python train.py --inner_norm=false --positions="sincos" --residual_init="scaled_by_depth" --lr=0.0021
Rows from block 3 of a small autoregressive pixel model, named by matrix and row number. Rows with one number belong to one neuron. Each number is 128 + 24 x the weight over its row's rms, rounded and kept within 0 to 255. All counts start at 0. After the name is the row's rms in percent of the matrix's.
Before each neuron's rows are labels from the 100 images, of 14976, where the neuron reaches its highest value: "top examples" is what is common among them. Only what is clearly more common there than usual is listed. The data: abstract colour fields from 500 small random pattern networks. In brackets: how many of the 100, against the usual share in percent.
# fc1: MLP up (model.blocks.3.mlp.fc1.weight, 512x256), inputs 192-255
# fc2: MLP down (model.blocks.3.mlp.fc2.weight, 256x512, transposed), outputs 192-255

top examples: fine detail (44 vs 15.7)
fc1.396 094 [ 99 137 113  94 190 127 131 136 130 120 139 162 113 175  88 151 138 143  97 139 103 133 183 119 116 184 105 142 123  68 161 159 157 142 134 151 123 115 131 103 101 123 122 112 149 148 127 171 117 139 155 156 104 161 103 109 136 109 154 150 128 126 155 153]
fc2.396 080 [133 130 129 141 104 105 127 146 119 140 155 147 159 160 116 133 173 144 156 112 122 137 118 144 140 117 148 136  96 129 107 124 117 111 147 107 182  97 122 110 105 106 184 146 119 104 116 120 135 119 124 124 106 111 166 149 121 148 153 146 139 114 132 105]

top examples: mostly blue (34 vs 13.3)
fc1.254 094 [143 111 127 107 126 135 134 147 160 136 114 158 132 149 136 142 135 108 175 125 146 109  86 162 124 110 143 104 127 146 135 105 119 143 136 142 121 140 188 123 147 118 148 101  93 130 105 125 111 119 152 141 112 124 125 113 106 155 109  96 154 162 148 142]
fc2.254 098 [132  96 119 106 143 101 106 132  69 134 121 153 106  89  99 138  93 127 101 162  98 133 161 108 141 189 114 120 130 133 194 107 124 120 114 137 146 137 120 168 144 144 119 119 121 114 109 130 116 143 135  73 136 136 116 119 122 127 153 161 141 110 141 110]

top examples: mostly green (55 vs 13.3)
fc1.136 109 [126 123 134 122 174  98 148 176 111 158 109 146 121 133  64 109 113 153 124 109 175 148 127 150 131 107 134 145 104 164 195 107 139 176 140 138 100 155 129 131 116 143 163  93 123 162 137 121 164 149 167 124 100  76 152 118 134 117 160 113 160 122 102 138]
fc2.136 119 [142 100 127 124 107  88  85 131  97 102 130 154 104 109 138 144 114 118 118 148 113 133 137 136  83 134 129 185 144 125 145 141 131 171 134 104 119 111  94 127  87 113 125 152  99 108  92 142 149 169 136 149 135 169 151 122 130 101 106 127  98 107 147  88]

top examples: fine detail (34 vs 15.7)
fc1.236 113 [140 143 156 149  69 122 125 127 123 119 112 158 111 132 159 119 109  76 113 132 111  74 133 131  86 130 109 116  99 154 152 139 119  98 116 163 134 110 112 120 156 126 113 140 142 129 122 115 134 154 138 158 149 121  66 139 178 134 119 150 181 160 129 125]
fc2.236 113 [112 202 132  81 115 119 117 135 115 152 119 119 128 104 108 121 140 111 103 112 123 140  93 161 121 111 138 134 175 102 174 159 113 178 112 108 158  90 126  98 107 129 154 140  94  78 104 126 126 101 137 171 139 142 121 143 100  72 124 118 126 172 130 129]

top examples: mostly red (44 vs 11.8)
fc1.368 107 [109 117 121 121 101 117  98 114  62 145 113 102 114 107 122 141 147 145 111 157  91 123 155 160 141 161 101 127 152 119 112 103 147  87 139 108 142 115 149 107 147 129 141 117 164 152 125 162 100 157 115 114 159 100 176 139 137 127 167 148 156  78  92 115]
fc2.368 118 [125 118 173 149 111 142 108 137 127 129  99 139 119 151 136 124 148 126 188 161 115 127 132 101 140  95 135 158 111 145 109 108 124 123 132 145  63 147 112 108 139 124 105  98 135  96 157 130 109 127 133 151 112 125 121 134 136 170 135 111 162 122 136 142]

top examples: mostly green (37 vs 13.3)
fc1.0 107 [125 189 145 124 132 104 127 129  97 106 113 124  91 141  86  91 159 154  97  98  98 135 114 159  78 141 141 142 122  95 173  70 127 164 128 143 124 147 156 106 123 142 150 133 153 138 156 115 121 133 131  98  93 108 138 112 131 137 159 134 125 131 103 132]
fc2.0 115 [113 109 130 160 146  99 118 129 125 148 115 183 178 147 152 135 120 135 118 161 143 115 133 139 139 154 143 105 145 137  75 166 108 172 139 126 101 179 129 170 158 102 168 161 117 171 122 144  97 143 113 115 105 142 122 115 133 164 105 127 126 155 149  90]

top examples: dark (28 vs 7.5)
fc1.149 094 [120 146 209  93 138  96 151 132 170 137  97 145 148 122 148 125 118 126 149 130 149 124 111 129  87 108 112 144 114 155 132 116 127 138 163 130 116 162 107 114 133 139 144 144 125 135 104 118 135 105 180 160 160 175 125 101  80 129 119 140 167 129 150  97]
fc2.149 105 [140 111  99 131 132 139 106 153 105 143 115  87 150 158 145  99 142 132 143 155 185 121  86 102 147 171 148 119 165  98 156 151 117 143 146 134 159 127 114 129 110 175 163 130  92 137 125 128 139 193 115  87  86  84 147 105 136 143 127 110 120 131 139 166]

top examples: dark (25 vs 7.5)
fc1.373 088 [111 117 150 106 102  89  94 169 126 177 136 167 160 151 178 120 142 166 136 175 136  91  96 136 106  88 145 143 140  62 141 122 113 142 134 120 156 177 149 119 100 112 124 109 140 124 156 135 127 103 123 134 103 142 152 115 141 110 102 130 142 196 102 117]
fc2.373 073 [141 133 168 107 126 159 109 138 109 132 118 165  89 115  99 152 141  92 145 135 122 155 120  93 143 130 113 160  98 152 124 134 118 137 109 138  90 165 129 132 169 142 125 118  85 144 140  97 152 143 149 125 161 152 114 161 107 137 118 149 151  84  99 148]

top examples: mostly red (46 vs 11.8)
fc1.328 082 [123 149 147 115 120 139 138 107 111  82 110 152 136 130 140 148 163  93 105 150 137 121 156 168 175 148  67 120 118 125 128 117 127 148 140 110 134 108 155  97 133 108 118  88  96 103 135 167 105 118 134 152 135 134 130 133 117 122 180 153 133 156 144 141]
fc2.328 086 [129 120 140 142 130 113 123 132 157 156 119 142 140 197  83 114 147 121 124  95 160 162 111 137 116 127 128  77  96 121 129  98 127 121 133 134 118 142 152 105  64 182 127 133 107  96 178 135 137 128 124 155 122 136 103 101 135 170 144 130 142 126  91  87]

top examples: dark (27 vs 7.5)
fc1.327 101 [146  97 171 162 148 194 151 130 104 115 102 128 118 149 130  98 152 102 102 146 151 136 124 151 126  71 133 138 153 148 141 133 128 119 118 134  65 160 146 125 123 112  91 148 137 131 162 139 140 120 150 133 108 143 140 137 129 158 153 144 133 107 110 157]
fc2.327 108 [133 149  92 105 124 120 131 116 154 103 102 140 173 135 134 106 105 105 136  78 101 117 164  95 124 158 123 121  99 137 125 158 104 111  86 130 141  74  64 171  80 132 143 175 131 138 126 133 135 136 140 119 131 112  78 117 115 139 112 170 138 133 116 157]

top examples: dark (34 vs 7.5)
fc1.447 113 [114 126 151 119 107  99 135 115 149 173  99 121 100 144 150 117 143 111 189 116 149 111 102 144 124 170 145 120 142 142 123 136  66 138 142 155 106  93  90 116 131 137 153 151  80 153 124 136 147 122 155 140 111 149 133 103  76 123 112 153 154 186 101 160]
fc2.447 109 [108 122 150 189 128 131 143 162  84 102 113 137 218 141 107 128 123 124 107 139 107 158 147 149 136 132 116 148 138  68 112  67  96  90 121 135 127 120 128 116 147 176 141 135 113  94 132 150 119 146 137 136 150 161  87 143 154 132 144 142 144  81 143 145]

top examples: fine detail (57 vs 15.7)
fc1.74 101 [116 118 152 162 141 113 136 133 124 129 120 126 124 117 154 172 123 149 139 133 141 140 133 163  98 115 104 102 169  88 183 136 141 121 133 173 132 123 121 126 174  68 123 115 178 122 130 112 132 118 116 152 170 133 144 121 133 123  88 159 133 111 132 148]
fc2.74 097 [129 196 114 119 124 129 109 119  86 130 152 137 125 132 113 131 125  98 133  93 172 155 137 132 139 128 148 191 166 123 125 137 144 102 118 124 121  91 119 131 120 144 218 136  93 142 105 116 133 134 126 105 104 143 120 134  94 180 151 164  93 178 157 127]

top examples: mostly red (43 vs 11.8)
fc1.64 108 [127  87 128 100 145 193  96 132 119 115 108 170 151 158 124 162 140 111 100 162 130  81 136 118 112  85 124 177  99 149 105 133 197 108 115  53 115 141  96 118 140 107 116 155 122  99  90 116 150 121 117 125 150 111 166 141 116 109 137 132 169 133 122 144]
fc2.64 103 [123 127 129 135 131  95 153 124 114 172  85 137 146 140 140 149 107 135 119 128 161 111 118 115 131 126 138 129 160 145 188 117 109 162 129 143 140 177 133 164 153  89 130 151 165 123 110  77 122 146 146 106 109 162 112 140 124  79 151 155 105  56 164 126]

top examples: mostly green (38 vs 13.3); bright (25 vs 7.5)
fc1.317 088 [103 118 109 124 130 120  84 135 105 121 123  99 140 174  95 101 183 125 127 102 171 139 107 119 110 117 144  99  52 160 130 150 100 111 122 114 177 124 175  92 146 138 110 124 138 128 131 165 114 121 124  99 159 131 153 145 130 114 164 108 138 136 163 120]
fc2.317 084 [ 98 118 131 155 119  75  97 137 125 116 104 141 155 149 150 106 141 143 120 112 119 112 117 131 135 121 152 191 181 130 121  87 150 139 131  85 111  93 126 123 151 121 213  77 123 131 138 146 136 195 129 103 122 114  88 119 114 129 174 109 113 125 134 143]

top examples: dark (33 vs 7.5)
fc1.266 117 [141  98 171 127 157 175 161 176 131 142 106 140 163  89 170 101  76 142 160 146 124  80 109 145  98  91 127 114 191 167 136 105 159 181 130 159 113 131 133 106 129 139 146 104 183 157 153 131 149 150 167 138 119 135 103 121 148 125 152 110 146 141 151 167]
fc2.266 116 [121 152  91 114 117 119 125 113 118 176 142 136 126  69 165 162 103 102 140 128 103 133 120  91 120 154  99 118 119 117  86 168 133  91 157 134 135 128  92 126 156 105 116 147 145  99 108 123 137 110 118 130 137 140 119 148 142 134 139 121 130 110 110 141]

top examples: mostly green (34 vs 13.3); smooth (29 vs 10.9)
fc1.461 083 [156 145 149 124 138 111 114 126 141 123 100 118 160  88 153 137 145 111 129 155 110 101 127 121  94  82  94 154 130 138 109  68 123 184 135 135 103 118 101 128 123 126 126 120 156 121 191 122 122 142 192 136 148 102 152 134 123 162 143 114 104 148 157 120]
fc2.461 089 [ 84 134  93 133 132 136  70 119 133 119 121 171  90 136 107 137 132 156 135 149  96 135  77  93 141 133 117 142  99 121 210 102 188 112 141 127 165 117 115 127 140  74 127 141 121 132 103 167 114 145 145 105  93 154 114 125 145 129 112 159  80 142 145 143]

top examples: bright (33 vs 7.5)
fc1.412 105 [124  79 121 110 119 136 148 162 122 179 128  96 181 124 204 167 132 144 160 140 153 161 164 167 137 113 113 162 159 158 141  88 143 138 127 130 124 128 129  98 100 112 144 144 145 129  90 144 124 132 138 140 146 121 170 131 165 130 116 117 148 144 160 139]
fc2.412 092 [112 174 100 170 122 107 142 139 152 170 149  92  82 139 130 122 151 135  96 158 131 129  82 152 150 136 158 109 133 106 131 161 150 138 115  95 153 134 113 105 134 115 148 128 141 116 178 110 131 126 137  93 128 102 123 123 108  84 131 185 137 126 110 117]

top examples: bright (39 vs 7.5)
fc1.318 086 [130 103 140 161  95 123 160 133  82 119 118 150 127 106  99 126 124  99 154 100 101 116 101 166 167 102 112  89 120 110 129 115 101 127 122 162 121 100 134 116 120 109 136 103 130 124  95 172 108 152 115 129 131 127 127 119 106 164 138 184 107 151 137 123]
fc2.318 080 [177  95 108 115 153 120 120 100 204 141 117 133 143 135 139 111 155 138 160 128 106 136  79 126 152 128 134 140 133 164 147 152  75 138  87 100 145 132 132 133 153  96 132 110 120 159 183  63 124 121 133  59 134 163 128 122 144 142  92  96 138 136 126 179]

top examples: mostly red (60 vs 11.8); dark (31 vs 7.5)
fc1.445 107 [ 96  59 156 128 129 114 127 155 176 120 106 115 150 120 130 135  94 167 147 140 143 139 162 136 112 101 121  86 121 109 151 185 149 137 141 136 111 181 152 114 110 147 121 132 138 115 145 133 131 119 167 177 161 156 152 124 162 139 117 113 114 111 144 163]
fc2.445 102 [144 121 182 119 103  66 122 125  91 100 109 154  87 157 123 158 116 140 134 127 150  64 147 100 169 119 138 112 132 140 115 113 134 151  97 127 120  98 145 121 102 109 157 137 133 160 157 136 128 127 115 125 101 144 102 106 157 128 129 146 117 118 132 150]

top examples: mostly red (40 vs 11.8); fine detail (37 vs 15.7)
fc1.481 088 [107 126 166 163 126 152  99 166 121 115 123 125 148 102 147 136 163 134 166 111 135  96  92 150 152 132 137 139 166  99  93  95 112 138 144 114 164 134 135 111 115 109 160 119 107 133 120 164 112 119 119 116 116 147 110 136 130 113 136 147 163  99 137 132]
fc2.481 078 [131 153 136 152 126 130 151 127 111 140 145 128 170 122 113 156 124 130  75 137 104 107 180 178 142  98 143 109  87 163 106 141 136 142 150 145 119  99 109 124 104 141  94 133 153 121 133 111 109 153  88 158 132 114 132 145 129 151 166 126 111  99 106 110]

top examples: mostly red (28 vs 11.8)
fc1.141 096 [113 133 161 158 126 144 155 130 212  99 106 137 112 164 137 141 138 144 155  90 128 147 110 127 166 125 104 122 126 181 146 147 141 133 135 155 102 110 147 120 128 121 157 126 175  87 112 130 143  98 139 115 138 101  70 121 147  95  98 131 139 144 114  96]
fc2.141 099 [128 126 140 127 111 138 135 106 135 149 131 111 141 136 129  95  97 112  98 121 162 147 123 107 104 174 182 134 111  93 140  92 129 108 136  87 133 131 147 150  86 105 119 114 101 162  96 157 124 128 102 164 103 158 115 113 117 202 104 145  96  90 168 150]

top examples: mostly blue (46 vs 13.3)
fc1.440 108 [119 171 184 149 131  85 120 194  93 151 115 142 131 125 137  95 115 153 119  87 166 173 156 159  83 105 175 144 122  86 168 104 128 117 115 157  97 155 115 122 131  86 150 137 161 146 142 138 122 151 135 136 138 145 174 128 119 195 148 110 119 106 138  79]
fc2.440 098 [ 99 124 144 116 105 160 133 116 131 139 128 153  94 143 103 123 122 138 156 174  88  87 132 135 125  99  67 125 142 103 158 127 129 114 129 134 156  95 169 136 123 163 162 104  96 135  96 115 142 171 127 127 148 142  75 160 151 171 110 143 136 124  94 110]

top examples: mostly blue (39 vs 13.3)
fc1.5 094 [131  83 129  60  94 110 147 123 145 148 122 164 127  69  98 147 132  91 159 138 114  91 101 144 107  93 112 131  88 149 150 155 110 117 132 104 142 119 142 118 144 131 143 129 152 159  80 150 145 163 139 171 159 120 121 103 108 171 119 141 114 121 120 127]
fc2.5 092 [127 118 177 135 170 142 140 146 138  98 152 117 127 206 141 112 128  95 122 106 111  81  90 117  80  96 143 123 135 133 120  94 123 161 109  96 147 157 157 104 168 104 109 126 125 143 155 147 127 117 150 137  90 152 120 127 155 116 143  91 168 138 109 146]

top examples: dark (28 vs 7.5)
fc1.75 072 [132 127 135 143 157 155 145 147  53 161 140 153  90 144 125 145 144 118 123 143 132 131 158  95 149  81 139 176 133  74 150 122 128 118 122 135  93 120 122 128 128 152 123  96 128 137 102 143 141 112 113 137  82 106 118 127 129 122 144 156 152 112  74 148]
fc2.75 066 [119 106 137 121 121 143 140  74 170 140 138 108 168 148 119  98 127 179 111 125 110 123 133 131 202 131 116 102 129 122 128 140 148 141 116 114 145 130 111 184 103  95 162  98 147 159  92 173 126 128 109 107 192 110 146  99 123  98 139 141 147 117 134 105]

top examples: mostly red (43 vs 11.8)
fc1.330 100 [129 130 136 142 138 150 139 151 146 120 127  97 139 126 171 143 119 116 139 135  73 144 142 151 127 152 156  75 184 116  65 116 130 156 140 127 128 129 163 130 144 163 125 114 163  92 114 112 143  98 133 162 119 149 119 142 129 109 120 143 137 125  91 135]
fc2.330 094 [142 118  94 110 115  86  94  97 141 131 156 150 102  72 105 137 151 126 106 106 168 109  93 124 148 142 145 139  75 170 130 103 145  82 125 113 167 112 118 127 148 104 137 139  82 139 140 127 142 133 109 123 124 121 115 111 136 146 113 147 107  77 177 148]

top examples: fine detail (38 vs 15.7)
fc1.76 103 [114 118 104 111 147 128 119 145 109 128 116 118 125 147  94 133 108 133 150 152 118 141 114 129  99 150 153 107 170 138 155 150 135 105 129 103  82 144 143 126 113 124 169 117 130 116 128 166 126 144 159 157 128 109 125 139 167 103  94 128 109 106 142 147]
fc2.76 112 [ 91  99 158  75  86 126 176 110 146 175 124 177 155 137 133 108 105 115 155 136 137 132 171 173  84 101 116 157 125 110 110 143 123 138 138 131 121 113 161 142 119 179 135 113  85 103  96 106 139 150 122 119 103 131 144 124 133 144  90  99  88 109 123 124]

top examples: dark (42 vs 7.5); mostly green (38 vs 13.3)
fc1.155 103 [113 120 136 113 122 172 104 117 135 136 107 134 112 105 120 140 138 184 160 110 147 111 145 129  92 204 142 136 112 131 108 101 171  78 116 104 115 163 199 136 119 126  95 149  91 152 125 140 128 135 135 122 135 112 169 103 111 120 130  98 157 108 168 132]
fc2.155 103 [133 141 136 138 122  96 111 148 106 146 139 102 126 169 123 122 159 118 151 146 105 137  93 187 102 110 137 196 132 114 110 153 111 184 124  98 111 133 100 121  99 124 115 140 120 113 168 109 152 120 126 123 139 138 104 154 108 102 162 125  96  92 136 120]

top examples: dark (26 vs 7.5)
fc1.456 087 [146 115 160 155 155  78 114 146 145 124 132 142 120 132  77 121 114 120  91 113 125 142  88 122 153 137 124 159 142 145 144 116 109 120 149 103 116  98 129 115 159 142 124 101 133 141  89 142 104 137  97 134 151 143 114 113 111  94 167 115 123 196 105 122]
fc2.456 073 [169 114 103 124  97 142 107 116  84 169 112 145 136 159 168 117 116 151 108 154 147 120 192 163 128 155  99 139 130 138 125 117 119 125  96 125 122 155 109 133 169 130  87 155 110 150 149  83 112 118 103 128 112 127 132 119 114 185 170 151 108 103 132 158]

top examples: bright (28 vs 7.5)
fc1.459 086 [134 130 131 138 111 129  97 127 123 116 106 110 120 139 175 154 121 103 135 128  90 139 162 143 153 145 117 104 106 127 162 125 107 107 126 113  59 106 159 128 168 164 131 116 143 137 135 130  82 175 128 127 111 154 138 122  97 173 139 136 148 113 126 168]
fc2.459 097 [ 75 124 154 138 178 135 167 135 122 122  97 101 115 129  83 106 140 148 124 154  80 114 104  88  72 157 163 141 103 136 130 150 119 134 146 181 149 161 133 105 115 145  98 140 111 121 134 127 177 146 174 137 121  97 127 122 150 152 130 167 119 101  96 124]

top examples: bright (50 vs 7.5)
fc1.442 110 [142 165 111 142 145 128 119 103 134 135 100 164 114 127 130 178 139 121 124 163  98 136 105 123 138  93  79 127  65 128 143  69 122  95 126 161 127 114 164 136 148 148 142 139 135 130 132 125 102 129 120 130 139  86 187 135 136 165 142 136 132 152 110 125]
fc2.442 119 [115  94 145 112 131 113 124 129 145 170 141  47 111 138 147 130 151 129 143 134 104 127 129 122 120 137 124 134 122 104 109 103 115 100 144  90 109 167 118 106 135 157 105 102 108 129  94 166 139 107 134 120 152 108 139 122 119 104 117  96 117 163  85 120]

top examples: smooth (44 vs 10.9); mostly red (34 vs 11.8); bright (26 vs 7.5)
fc1.382 107 [130 106 114 118 155 145 113 131 100 139 109 158 122 143 153 144 171 114 171 118 178 155 109 100 121 140 145 138 121  87 184 142  89 144 120 154 120  74 121 131 116 108 122 109 116 122  97 136 107 102 118 157  86  78 106 113 119 135 118 170 143 154 113 119]
fc2.382 110 [138 154 143  84 128 128 131  93 123  91 137 158 110 106 127 126 123 160 110 153 176 130 113 109 162 109 148 129  99 132  91 133 151 148 156 122 167 162  85 161 128 119 147 135 166 142 124 114 132 148 134 124 149 124 103 119 154  92 119 142 143 122 135 108]

top examples: bright (34 vs 7.5)
fc1.349 107 [139 145 133 118 166 145 137 159  95 138 107 142 196 135 115 172 112 134 145 112 114 113 121 122 119 121 123 147 154  87 121 168 146 117 152  99  83  95 183 119 115 158 147  92 121 165 108  72 181 114 156 113 109  63 133 125 124 111  97 112 114 117 133 147]
fc2.349 113 [117 126 126 147 134 113 132 130 107  92 108 128 109 138  99 112  67 183 100 115 146 147 117  76 119  99 107 138  97 138 152  77 156 157 115  75 184 132 130 106 121  95 126 156 111 126 162 157 139 158 128 172 113 128 143  92 131 128 115 152 100 181 141 106]

top examples: smooth (55 vs 10.9); mostly green (39 vs 13.3); dark (33 vs 7.5)
fc1.13 098 [135 162 133  84 137  96 113 162 149 159 119 109 105 118 159 133 113 136 148 101 104 112 173 107 106 133 118 151 186 118 146  91 119 134 147 159 137 148 103 122 129 124 115 144 159 123 107 123 170 154 160 179 131 171 133 105  92 124 158 163 150 180 109 117]
fc2.13 090 [129 116 111 143 105 130  85 139 127 144 106 117 132  89 107 147  77 119 114 153 133 149 143  87 190 167 128 128 145 110  90 144 153 159 143 113 110 149 123 127 123 107 158 134 133 117 151 103 165 148 130 187 112  84 152  78 152 175 112 111 148 126 103 109]

top examples: fine detail (49 vs 15.7)
fc1.246 108 [131 102 129 127 121 110 125 144 138 158 110 129 106 154 123 107 160 146 129 124  98 114 170  89 120 119 154  99 118 115 120 142 184 156 113 164 143 142 148 131  94 157 118  83 185 151 141 166 147 133 156 178 106 153 135 151 158 122 136  94 139 104 148 146]
fc2.246 104 [117  93  91 132 125 106 120 157 142 137 124 105 129 150  97 160 132 138 121 159 140 133 122 116 123 105 135 118 144 140 122 126  88 166 146 116 138 118 145 131 126 144 160 166  93 126  78 150 129 108 136 125 111 153 157 163 126 104 138 114  98 136 120 130]

top examples: bright (38 vs 7.5)
fc1.275 105 [115 145 116 109 156 115 160 139 176 119 113 131 138 143 147 101 151 104 126 132 151 159 120 145 149 117 131 109 133 136 138 175 113 112 134 113 122 145 151 128 108  96 136 157 110 151  91 157 126 130 137  93 162 100 125 124 156 126 141 164 109 114 134 165]
fc2.275 120 [146 105 125 142 145 114 117 124 128 118 130 116 116  86 133 130 132 158  89 140 132 138 133  94 135 169 125 111 118  96 145  92 117  96 106 130 133  84 143 128 140 145 131  95 158 165 116 135 137 153 158 162  76  76 125 119 132 195 139 137 152 124 145  90]

top examples: mostly red (50 vs 11.8)
fc1.153 103 [152  94 185 131 141 114 104 125 135  88 119 144 124 129 168 124 108 149 138 130 166 145 134 140  83 131 152 120  91 116 179 137 154 122 140 181 109 111 116 125 135 116 175 144 111 160 142 110 119 148 158 151 120 180 189 132 122 155 120 166 108 133 158 118]
fc2.153 098 [147 154  95 130 119 134 110 169 120 127 150 125 217 109 103 126 149 151 142 122 178 107 145 155 134 131 137 159 127 118 142 133  98 114 145 145 179  78 187 125 117 125 116 119 109 135  61 143 133 114 125 109  93 110 149 119  89 122 145 124 124 113 108 133]

top examples: fine detail (68 vs 15.7)
fc1.315 105 [126  90 148 126 133 102 122 157 166 167 111 165 107  89 131 108 146 152 133 161 155 158 128  68 163 100 124 147 145 114  95 131 181  87 141 129 196 179 139  97  94 171 164 119 148 123 158 151 100 143 120 133 136 127 186 137 138 152 105 156 146 122 130  92]
fc2.315 097 [126  87  93 149 117 167 121 117 163 127 100 109 124 163 132 144 128 137 132 109 181 113 136 135 103  91 116 106 146 125 163 157 121 152  98 161 103 101 135 126 115 121 144 110 137 147 147 120 129 178  78 193 133 155 111 135 117  74 134 134 159 140 135 187]

top examples: fine detail (40 vs 15.7)
fc1.419 105 [107 145 123 117 132 157 124 123 133 136 122 117  93 161 145 147 139  90 143 114 131 112 115 124 122 168 107 129 149 105 110 117 138 105 125 167 150 117 152 138 138 116 159  77  96 191 135 181 116 155 112  82 195  98 108 129 113 127 125 125 166 145 118 109]
fc2.419 098 [130 107 150 114 123 136 127 132 108 147 151 150 102 134 108 163 152 114 101 143 141  93 114 113 124  98  78 130 130 127 144 111 161 156 117 120 143 137  97 163 132  86 102 164 165 132 143 119 138 145 122 131  98 155 121 119  92 108 132 122 124 133 121  91]